{"model": "self-supervised audio encoder (BEST-RQ)", "train_examples": 39062, "input": "log_mel", "win_length": 512, "arch": "conformer", "norm": "layernorm", "activation": "relu", "mlp_ratio": 4, "fused_qkv": false, "inner_norm": false, "subsampling": 4, "layers": 8, "init": "small_normal", "final_lr_fraction": 0.05, "weight_decay": 0.1}
Rows from block 5 of a small self-supervised audio encoder (BEST-RQ), named by matrix and row number. Rows with one number belong to one neuron. Each number is 500 + 50 x the weight over its row's rms, rounded and kept within 0 to 999. All counts start at 0. Numbers have three digits each.
After each neuron's rows are labels from the 100 clips, of 14976, where the neuron reaches its highest value: "strongest on" is what is common among them; "loudest" is the band of the loudest frequency at the time of the peak. Only what is clearly more common there than usual is listed. The data: simulated sounds of rotating machines with and without faults.
# fc1: first MLP up (model.blocks.5.ff1.fc1.weight, 512x128), inputs 64-127
# fc2: first MLP down (model.blocks.5.ff1.fc2.weight, 128x512, transposed), outputs 64-127

fc1.491:473513583522444522444513462525479520596615457476533560479613527398519443559469468487458468532507576411487415481488516467497504474544435590510579506416527498428424617565470575553513478538491543
fc2.491:480507427493531506533586485457514493514549446472477484465571517524416446496484557480378504521484491545458485502545449560526506440486572462464434580522523598578479528582546493560495540525494537
strongest on: speed: fast; pump
loudest: 250 to 500 Hz

fc1.449:517573476456532538495419455460516535543503454600395545559481557444653421502478476580420517472534476444469465530505425481488491438493504477500497482436465578505409489428555421459487431427501491
fc2.449:515414512499453428543470548537519441443496494530438591457408533540541395523548509495471464487434444529474429491521494501536490382531547497484482468578517505523446481474484504512472602486498493
strongest on: text has "room"; text has "reverberant"; electric motor
loudest: 1000 to 2000 Hz

fc1.442:409511467456470423531443464459536509541500503465453475517536483477502503588480519502498459586518557457537467530509482510544507529608466466544532489445460505414490529507380543524469389423363491
fc2.442:473446557566476427436558401533491503509515528518612451569421490455543475482568528488544543510403589514445461556499544420493477511514478498487515426474448618542469605494519554480485427562547444
strongest on: electric motor; bearing knock
loudest: 1000 to 2000 Hz

fc1.148:506487531485509484480426461481353522476534556565576422535521566446578383541531539403468545533503529409518495441447558510493469449467444520587481486505665524495460520524536504426580554523467491
fc2.148:447445519501596448540482553550474626439481501487495434528487498518501549480564475529529454495467522466464537567529509631506582477513555577491466507482413586468544490445470492517506429392482460
strongest on: reverberation; text has "room"; text has "reverberant"; grinding
loudest: 1000 to 2000 Hz

fc1.99:468539548512521588495498532537548496431470532514506521487577463503477368644527548579487431486452534509478482534458539388538485455477479455642476561510577461480432552565501513452469491481485462
fc2.99:536447521530434558461495531534499495434440529442493510480489483528548568469463516614518482549506541504486589501460513504458504478476538530517407606579498489524377601503471461476467531568429444
strongest on: bearing knock; muffled (low-pass)
loudest: 2000 to 4000 Hz

fc1.307:506508484437427532499517554561510460489506465438503449420577529485556425572575503482500590529515393477383480535468586511515607422509452591507519544488538422532463512556578498532612458468520516
fc2.307:489517499505481513558521553540364519518443425561510459451560414547411618511532500558522437452559470520585543500447503486436533507571444611436527439526550492525578543452520503546433473429533566
strongest on: quiet level; gearbox; thin (high-pass)
loudest: 500 to 1000 Hz

fc1.358:487496541502458563450480477505525539502467375495609485534549539367588476542609465529478476457488453375395467452505520483503388535527474495574504528438489480438480566473486550420590528476444519
fc2.358:480441543540514530492467491532420523491538484592511459467560555534521549572431575492473456426477471506501482481493510509462427497492531457472528475494500536488558492563595405530422460506588473
strongest on: reverberation; text has "room"; text has "reverberant"; conveyor
loudest: 500 to 1000 Hz; 1000 to 2000 Hz

fc1.240:399509493526532466520398497501552522581474410401537622571546482432458454494465504517489444574465424392581498511554524437533497527551477545524554430455510580471485524566517543455524455444454484
fc2.240:549466469490522494558537496485572449488489623493476446547398470574486495489507484495543442471524598608431540588490399536532493589402491411471499477535436502458503510529473517489472547536477515
strongest on: pump
loudest: 500 to 1000 Hz

fc1.37:451596629535571581488455456511451472444684522507562509534519594432483459545472518471568451467526503529524513415483470443546454464521474488565521500502585421447502587432477501529479544485482533
fc2.37:505421456501493446435518445520609521534427530464547516430431528474568476535450488454620584559483567575559520440482509524524438530519509451527511503491401573540509469456441505417497525472468484
strongest on: state: faulty; muffled (low-pass); grinding; conveyor
loudest: 1000 to 2000 Hz

fc1.260:502508434424621517540471467506496504530478443426503474505630539404567485581543448467383552517519446485495394484525543464489538498501479454612526581514549509524471645564424506541583510527468439
fc2.260:532526573498507513457456454487488461509526595585589432463521448441485522461497548471522490452450465448510534563553556463581516464384538597399426473566469495542507557455487508417557450567450611
strongest on: speeding up; conveyor
loudest: 1000 to 2000 Hz

fc1.437:437563498453396514492449445465594456606562429524461538526525564543528512535424525461417484575541448359499466482542542468475515495493520451540513461505499419478532532411419471504488426501400492
fc2.437:478503432436532514550548508456524500468415517434565565510434465559470518459515534523565551459493607601565472564508500575533474585438529559447403540547448501480502519577463618561559497502555566
strongest on: gearbox
loudest: 500 to 1000 Hz

fc1.194:406541501423496509498492469430470477515648472476447560548586531398540407546436647558427540527480458364550475458484501503504529498465451518538449440482546480427527482537529487548476470457474399
fc2.194:597543468487568502579536516466497375526532614488474505573431419503547515413462536496451585558582496528557520554495442515483535567477526383441573433556474492442486398486532428490477533582465524
strongest on: speed: fast; pump; rattle; text has "thin"
loudest: 1000 to 2000 Hz

fc1.501:477483453488456504531494515600484584421569507385494488440508528473487382529509537574470492467465518523416375423444501442551516558594531366581505549403502484543470490519474442430522495515456470
fc2.501:482441576565544440483472518549508495407459543529393519475476500464477462519410441558468468486520468500549556443540532417536436506525410436522539466488552445486553440392548484525549528426445467
strongest on: state: faulty; rattle; turbine; thin (high-pass)
loudest: 1000 to 2000 Hz; 2000 to 4000 Hz

fc1.104:449516554477413534492503510478404497433546377433540492568594514411474534564570511522497530414452577529495503519515626590552384572509475503535529447443504466519440502492543540410491524471481468
fc2.104:478533452535476463465473514488507521513545453498491532576466551539605514398491490525574502512389441522538464531490447422485549625475562519511439527482516506478453541482492584548523499606439479
strongest on: reverberation; text has "room"; text has "reverberant"; quiet level
loudest: 500 to 1000 Hz

fc1.54:485546570522467487487529463569480438467584440387560406564481490494532519575544512464481512527444549469459491537493613553427550502529497555563509549474488483436541576559435414439584490486363486
fc2.54:532531432497430506521520470488483477458389489543454521559545531500523463513550526477515504488491517536413535529488404570451506476481543431525471599517362454404512523475481428571524487533468503
strongest on: bearing knock; electric motor
loudest: 4000 to 8000 Hz

fc1.421:508510557541485510473487423529394485541543463502433517599470611526473488575502525528451437467496561501485533471458542442533554449590480558594431435402462517491408505455524489513461458455490504
fc2.421:564510539535565451448540519548496556487579534519421505413460405499532522347455482443522512476523504567531489449521529428569497544514461512555511470558531439555506490476552577567454483447480433
strongest on: thin (high-pass); conveyor
loudest: 1000 to 2000 Hz

fc1.127:549521547575484429502405522524506536567440493554531511535448464432488363503504508482503539551510470424407478492464572450574404421527408492580496500431458446484486600502494467532561531482605508
fc2.127:471531453492586558461501515467446520591497449479480474495579516494540470422508501443447516511508446554491490569539484550514552508520512427478549527511470480526548502467533570615439490508392482
strongest on: state: faulty; conveyor; grinding; rattle
loudest: 1000 to 2000 Hz

fc1.0:442558434546485577464463429570479476462479433598424458564563596461482446535434580509447513586491545520481513437338505425444448380540463541516476437475516546501460549463542468516528410503485456
fc2.0:491414467470430450554437630508493416528464568509515508460478555497463437569466492447526577499533468496529543556529431477567452512487463554519512453494500466565479489528566454533583485509344481
strongest on: reverberation; text has "room"; text has "reverberant"; clipping
loudest: 1000 to 2000 Hz

fc1.461:506465560530507514471505479499466468569534460487558538563464552427541463566530467572558516549407465456346512504565516476535461464532524523497526484461549498492462485542446481476506514546548355
fc2.461:477569583380477480543511531450402444455621441502490443364541510510466515491518449452497451433543449531427459363422554553437498501517536510510464476607510487501523459437509488488434527503499464
strongest on: turbine; electric motor
loudest: 500 to 1000 Hz

fc1.36:469487548481476539505541438535380481536498411497520522447593485454558478545589565507421492504493520548419439422419497516466451443513470523542566580397535507493492564529403645554464474513483524
fc2.36:510569528491544542538506427504545545535446477455472621532429437451642474382477503481479449430504442499521601468588537480463516501462514457485587467630530517525476456550551439439451482552532502
strongest on: conveyor
loudest: 500 to 1000 Hz; 1000 to 2000 Hz

fc1.31:520490482419438528534527468607423569498462461437494479544481445413521557525488497440539500453482499524495463563464577569422466451567474460491426500427512473513463537599485514447587464519475506
fc2.31:459508471452443557458474484443576480535487488469527523488490413556448416520529516508482517492437524522567637630517508483482476489451467457528489510591515505536555457446490534423511535468440602
strongest on: turbine
loudest: 4000 to 8000 Hz

fc1.325:512541444479464469517510420509429547449470479494577535575454507465558555500520526449513474460486545475427440463463487453524417455530460538527446528395447470416463541470453475490542537477375558
fc2.325:524475407444549429558445507451492521500474466593519528470489504475509524456526584446529508539494407450511495565492445477510621509484507598493550550572502447478501488498525524568579451450492619
strongest on: reverberation; text has "room"; text has "reverberant"; conveyor
loudest: 1000 to 2000 Hz

fc1.186:493497444551505517461532499463455544524542482428484420509502464482471452518477556483444493542464487461488474455426512528407586502507472577632555510473497465504506580460469556451570397522541415
fc2.186:427528517537431476559455510522473432484525478544514488512536550454466565534638471441516496483593488497521514528548498515512547506553517561430465515549542543507570528514514532527429433521497548
strongest on: speed: fast; slowing down; thin (high-pass)
loudest: 500 to 1000 Hz

fc1.374:438568528521478508487490485551471507495576431429432595549590488493519372557436641508390477522538454452457458510561483541529419527493530563544537568485529468513437477552526440477503439428432451
fc2.374:497517510560454487468437584505511465471521546540605459519400505435368586562479531470492496490551483510558533588525493586490534551494494431481475454526499540486446406401527529402507525573540558
strongest on: pump
loudest: 500 to 1000 Hz

fc1.172:488523431518609478464447490461465493470468409444548455462508554404485449482647562470397514524544488452542527560393524539481449552516422537558480557506526436474514515578545535491593383470478499
fc2.172:501480476566366462629432476521481424491457570518562470440517472565433580500477588440605527435455444553409568527424464505580539544513524486462472510577445469485516538512535474443480464480492500
strongest on: quiet level; rattle; piston engine
loudest: 500 to 1000 Hz

fc1.269:486454438480483537544490496499486469572538434442534447606481588438498504551527510552434487487520596522529433473474475405494483556624461478565457495446537470431521465431449419551475557498503396
fc2.269:514514519498556490506527494511487575555505494566499543388538554544523443456493525473508450480478433444539410474603548520517537512505547522482473566609562415520496576491507592522442511475474545
strongest on: speed: slow; conveyor; grinding; imbalance
loudest: 1000 to 2000 Hz

fc1.502:493530492432577508478459450547501494545483562508528534476567456428562472509494570487471514467469459445459532468528525496522437401484461522527585537556503544516499586489478556505457479491396482
fc2.502:577503423450444432523458489557495474512544519570514518479564450509510479522464512516465507456491357404413421459557502498559438419557503419513466573546541410514503601496540607454575461435484586
strongest on: conveyor; reverberation; text has "room"; text has "reverberant"
loudest: 500 to 1000 Hz

fc1.4:477563521444522462489526431494440557490497455384487537540511511478542476520502557517505443572488533378470452420397498545392463460548494540623470546375540558451509618492483512558517487498517446
fc2.4:515485435600439583526445490521538527544490415550455544537551547500538500456512545514478531516512433445532536442579508396457556498479511407408452512514499461533539555397537407453443419569594496
strongest on: state: faulty; bearing knock; grinding; rattle
loudest: 4000 to 8000 Hz

fc1.282:542520444437418506451430507464416594543573483492526490566592495493540490557522549452464501513480498525349484457466504513444573580542536510569517517349482562506489528551492526497538457449475481
fc2.282:557519527430568445520475512479561508460591563531471448459509557463539505478436529542525447574513482504563556404528432466564521491494430599498574573494489539401476545427511430552562530465386422
strongest on: turbine; gearbox
loudest: 1000 to 2000 Hz; 2000 to 4000 Hz

fc1.60:376555549549506562495487480469541486500552425493568523579517579516485430609478531531454429530490489480469472469522529464501507547426507466566578459539538489436472529477520396481447404473507431
fc2.60:487472407444480450538468543466513455494359508464534546575489536506508511499603514511455445488623463490423425506506399581513556525500479623391483416511474493506459425558523591496596480537494519
strongest on: electric motor; gearbox
loudest: 500 to 1000 Hz

fc1.213:511474544493480497438505507555444522432500463525534467521574582457552452546492590458547447522490389518440376490482521479464569418469524521508523429428522442562445530465561600461512404496560511
fc2.213:517498540592548504428563509541521565433464467459448435516491564505465511525436487536405577529532506568494509498535441494454533468520446505479590537479578475495535493474496381513606563383438521
strongest on: thin (high-pass); turbine; air leak
loudest: 2000 to 4000 Hz; 1000 to 2000 Hz

fc1.368:522478557523480485466457475464496548527467498502562459443586569515503378516453511407469565483503539518475405380498481545513466501499562487513482464465500486474434530551572531475485501434521454
fc2.368:499409470523442473569464474603539516515482530492480514536440446601443507510457519517535479477498559521505525508459429467464531467541502458529462532469487501465510473500381388429438481501491478
strongest on: text has "speed"; pump; speed: medium
loudest: 500 to 1000 Hz

fc1.334:431514566504530508460584443553526547483634478529438481421514569584476507521524446459503479467349548520452424444452576384505569542533474460500395529552468439518463541509527497549494526479554516
fc2.334:418500473561499479528521478542539539432488521528400590446526583527466509533506545564528474516396457479440466583510564435527533483481509540574477455544486493591506590497477477567539462500378391
strongest on: state: faulty; rattle; conveyor; pump
loudest: 1000 to 2000 Hz

fc1.251:506508450597439499449402446478452539497502490456443463556550569471613404507569615542520564511566481464492488473527490581468515496493498460561452517487424439474406540442571478503587418439463503
fc2.251:523509430467436471521432588431483524502443491494492563492523517472512485503537557546500542544538509579546587536455430564489486468518497455493525432572506540523529417512565454462438499443562571
strongest on: text has "room"; text has "reverberant"; electric motor
loudest: 1000 to 2000 Hz

fc1.392:430539576491448493469391497498545515506499412504536418578536463483508486534440519541432553604425486451483530466460458451420435434496498465523491412429475536554495537441571479396527488546574396
fc2.392:544544529441498503564553542499415521510500506514503504425473482545355528476541535493474546430574488554546517474494538468488508480530480681495521526544546465618514490511562572514493531413481603
strongest on: compressor; thin (high-pass)
loudest: 2000 to 4000 Hz

fc1.5:393540551497440444526416487466469503499530535468499448627516521435595475590455512506513482474534390485463398508586511516481510488499465517511481532410505449442454546503527539449513476405531371
fc2.5:520452462520598468547550539427545542407466477481411525504407463599453507462504411520544483521449567518541467554497487522441513519501545412472408432536452552571444490506517566572579460464471571
strongest on: speed: fast; electric motor
loudest: 1000 to 2000 Hz

fc1.164:467490540444536454496452490445466582533522505456471513474616427477485481575521532502456535515520450460469536527424512420464447548560487479546593434496491465496506596536530521527470382435504483
fc2.164:554488420528497500509484458473568537583512555468502489523572442522544478513499581477547537433426467546508540498505485502491509525468470445496493503467448465456484578422460529449501426557442514
strongest on: state: faulty; rattle; bearing knock; machine: turbine
loudest: 500 to 1000 Hz; 2000 to 4000 Hz

fc1.170:517566551479455517484479505556511505513479468516407440481555494491490394510518500486513421497560469467487488508472427484519509421518499539552466443442455495455517609480624525438465501464444451
fc2.170:561453459531376483553448478508489500523515565523592542482431462558438531529477469432496465578568466497512481500607457501419553516415461434420539579532494471583509521472520488589390513466544580
strongest on: reverberation; text has "room"; text has "reverberant"; conveyor
loudest: 1000 to 2000 Hz

fc1.417:480506523447419498477481475483543485491510480440605449392559564431546513610438506470418495528567485529546464487501513561527513518532429447563483467405479475483483453574499521494489506425425494
fc2.417:557464478514406524525523419500472449503543529512522414601462456427580613461539451452528474506542596486485438507490536484502531527523433450511557435499439463493513448602393504529448477589469517
strongest on: slowing down; turbine
loudest: 2000 to 4000 Hz

fc1.363:480584562516558506564425493511488546516550523506535540525440555461537477551485527516499499539475475456424426509466556441483555444463534528558520539538651483517465397504466509457523460535577417
fc2.363:523544620439580551573504517437430477490585519499548482425460487504409550466526559508493535482500542430445519588520503496462555567507522619465529459579555449504612529472502492546435529452467495
strongest on: speed: fast; slowing down; gearbox
loudest: 1000 to 2000 Hz

fc1.428:469498429522419455541368518481535493553495474479558536501489465485506446528553497533521505552516574476472439490508561478499529562589515434565506438479569489441487450558409463537581451425460451
fc2.428:496534503508467540464485414524571496443529496567505474620517542320589483567551489548488430467563534444474478443549551397459466479486473550490631465515501513534462556432542551480500494509576441
strongest on: state: faulty; rattle; bearing knock; machine: compressor
loudest: 500 to 1000 Hz

fc1.396:504532488481413434517491419507560520527474408497491534510580521481478544470465509467538515443450552318412467513525564451454482429535495545535465558466554514483605505501463481399513461549452506
fc2.396:463554483475537493476508506507570425522521481516558484570521517423532410492447498420404473563520467586442467449493463504548413458516445464545570600498413415464475469516504432530510576508496507
strongest on: quiet level; pump; conveyor
loudest: 1000 to 2000 Hz

fc1.511:456518579477437472514497535487419451626620539463567477524530515500588458587491511539507569527482421528434499551485494517478413439473480640502571433451578488471426560614530460478461423464508427
fc2.511:488574554488491464522462548562424438532517528578493539427533411508433562531408547530410518496617490485482504546535501440547494472458472494484495457562527442585406453518516432464416534474557568
strongest on: rattle
loudest: 2000 to 4000 Hz

fc1.9:515560469500504480473516365453478544541483559569532478462477514421498470511492549434520494493513509378440465439431483464503389396493464478556490565461548468442496613534471475432553571478457490
fc2.9:561468456547415451543424576512505380445524477561494409528453494449469644538522527491436531518579477435407517508446468491499578503477468452454475543563471499617539466428530456490467508517566515
strongest on: reverberation; text has "room"; text has "reverberant"; conveyor
loudest: 1000 to 2000 Hz

fc1.364:489499592488408564517412537513487457476589497517544563490586534502484415564522511494489501425444524512476400475538534440536409522510458549495467451471532443565498538551556539458493492442548531
fc2.364:518490486569406489448511454517488598459464503377462554510448491550557589462553537507563520588438559550500513510424523522366525481474483552515430471449502554536455583456456464498435476594519471
strongest on: quiet level; speed: fast; pump
loudest: 500 to 1000 Hz; 1000 to 2000 Hz

fc1.304:473538551471554465496488436541495466620513521405545481579487507407604455548621516452466491552486543435472432497420516520517539427496474574562523468433588401465480469488460468546514511529481440
fc2.304:505486521507469484595510550455437475526563566478528514578429393441511522474550472507561514433455427510513419530507509579526490545493507546465462591504422485483541477449466515553443469385531504
strongest on: electric motor; clipping; text has "clipped"
loudest: 4000 to 8000 Hz

fc1.113:455497457479419536511441476479466565594506453487484575539463567394519485499567458464447434539550538527436431546434605478557513541518497542488543496585473385482487500490532431545545486463515531
fc2.113:640418480527577450505481483516529583455391556509551520464472473594421519494536503514540404471458621504488497417529543430467544417545438465436570497467469494511560493542571525413529494514449566
strongest on: rattle; air leak; compressor
loudest: 500 to 1000 Hz

fc1.365:416540428533502457493475494461576505544537439456508513606522541386513457519531599585525525551474513486466462488509584411461407461468451531530572433511562478439558440466498501548510566541476477
fc2.365:581478503535466510576528567452550509504539559491437529448532392516538556413538474383572474409440543590474431514486411466551456565519542451470417520552447448548585427458460537478479525453485441
strongest on: speed: slow; pump
loudest: 500 to 1000 Hz

fc1.457:429537566385463508489493436566423497574543475465521539530493480448610501586521491466503443511562388441346445511528484505490454440496495537530473511536467460530409518528466527399557520494502469
fc2.457:502506512496518477433551417558481491514440527573535580434568506459488467526572637421528499488459419415445469470494496523432543440426504543431437477557592476449486477608585532394531485631572594
strongest on: speed: slow; conveyor
loudest: 1000 to 2000 Hz

fc1.96:484526472524494463518464479475389494587606536437493588526559561436554403554519576466366517525459508395467520471482546497495453479532431464514458543513506506523499563557526540528512484535462495
fc2.96:507491466513492472544568534442497471535476528416435531567461456453358571448457464572576461481422434483526506617468446474492526504562495427403495437423398512430531497498501443494524545575578507
strongest on: conveyor
loudest: 1000 to 2000 Hz

fc1.453:444543538434529476492513475445554536487459427374428486464506546527522471567597491503455513583556516435387533475400494546461524504509507459519409458516471501506530490562469519525519473463431532
fc2.453:480413481493496526421514488563444599455419465527527537550545524456476603550531473491460578476492458537504514471390502459468556545498479476472502560398450514515488580454479485459571436534557438
strongest on: fan; rattle; bearing knock
loudest: 500 to 1000 Hz

fc1.466:480465555499455559438494541567484530558477458431523511532476537502475439560550562563378510558574368507403460485418471500486530469490453547546495556465566577524504529533541509475504431491595463
fc2.466:457399441554396449556540478526486482560466401558546506415558502645480601524533505432546638464542525551451518559514432478483548486553495431472444411490542510564469456499495559481405490406458599
strongest on: text has "speed"; gearbox; speed: medium
loudest: 500 to 1000 Hz

fc1.256:506597404497519527395508431567475481541516491520489547447519500431496483493576511555478548591521457500505557423444544485455507364519421485481534508537546553491440485505507471472617486523507529
fc2.256:468473520509501448573419582472583487498537524563522522455536530552509549466538556488544500492470469518496614603582489481511514473454539496466575505566511499497540489460494442479517449450385477
strongest on: clipping; text has "clipped"; electric motor
loudest: 1000 to 2000 Hz

fc1.339:494503565537443474380439488487518571556536534508544556492506558471545503537508489529464596491460533457456365466549618503435456562462412488484496535447411539528524579517523563496478511478536498
fc2.339:447500532468515519538558530520509422528544474514529507501428439645478539435479439549545473528429474480437540449420514420561561549530531547477377468462467515493564547484399433566443470551484480
strongest on: pump
loudest: 500 to 1000 Hz

fc1.446:452461505451517545540495495486451503545499484455515400516554475543510529526550478445509548550460590510439500561398549504397564551543509473606565386450459495473584467564506481501532384378431506
fc2.446:561467462541510514478465470529496462513461493526598372485469484422523555539573452455421502444507492443534573518472500488520456486496492578477528587565508461526417557483503437454559527535408440
strongest on: bearing knock; squeal
loudest: 2000 to 4000 Hz

fc1.15:494537458510460478453413474485431474568557421547588422568549576463546539564474472482429435519600536477502474457461489504498538505585456557591520474536508473549402513504464492565507470447467547
fc2.15:571561544486461521585571558539410521467611620511458431457381450457485578440517546538531506501585531461522493448445505458332543426493450464486469541483515493480523466527506503539469568478529497
strongest on: electric motor; gearbox
loudest: 1000 to 2000 Hz

fc1.173:444503588421385536404490461526484449463612476437490553567594633521545465632527477520494502520484427428494464524435502568517461514548509515566499483464471505447451550534446556435498463439517453
fc2.173:455470461455509482508522527523532487624561512550520447465475464529447533513487496382522476478439566494469537545463441555584544516492552488483461545418367435537446601536480545520419468617528497
strongest on: turbine; electric motor
loudest: 2000 to 4000 Hz

fc1.331:541470497500424449484422487479399488479524501493493467544583505455663514504630540468539507561501495531506481447413546580479551441550474639511456559506551452491460542548499500495585497444467520
fc2.331:475399441426507488435501519557454524497495604517430520488523460578465527498466418513670531473414445579513504591506527532481558572494486572456470488586482552480512512543410481470489465496543500
strongest on: speed: slow; turbine; electric motor
loudest: 500 to 1000 Hz

fc1.154:515537486548449580505444531533530436473544406389451446570595457498540468539455578465401461502493456559516493499448444457463505470526456461546602562440520494491525495476447503484513516557387462
fc2.154:509495465534536502457472473550503513437535573505509445671500493438586474491515481548507470454502570612527466507484456573536557487498485463506473543565486445441467445513474471513437480557491487
strongest on: gearbox
loudest: 250 to 500 Hz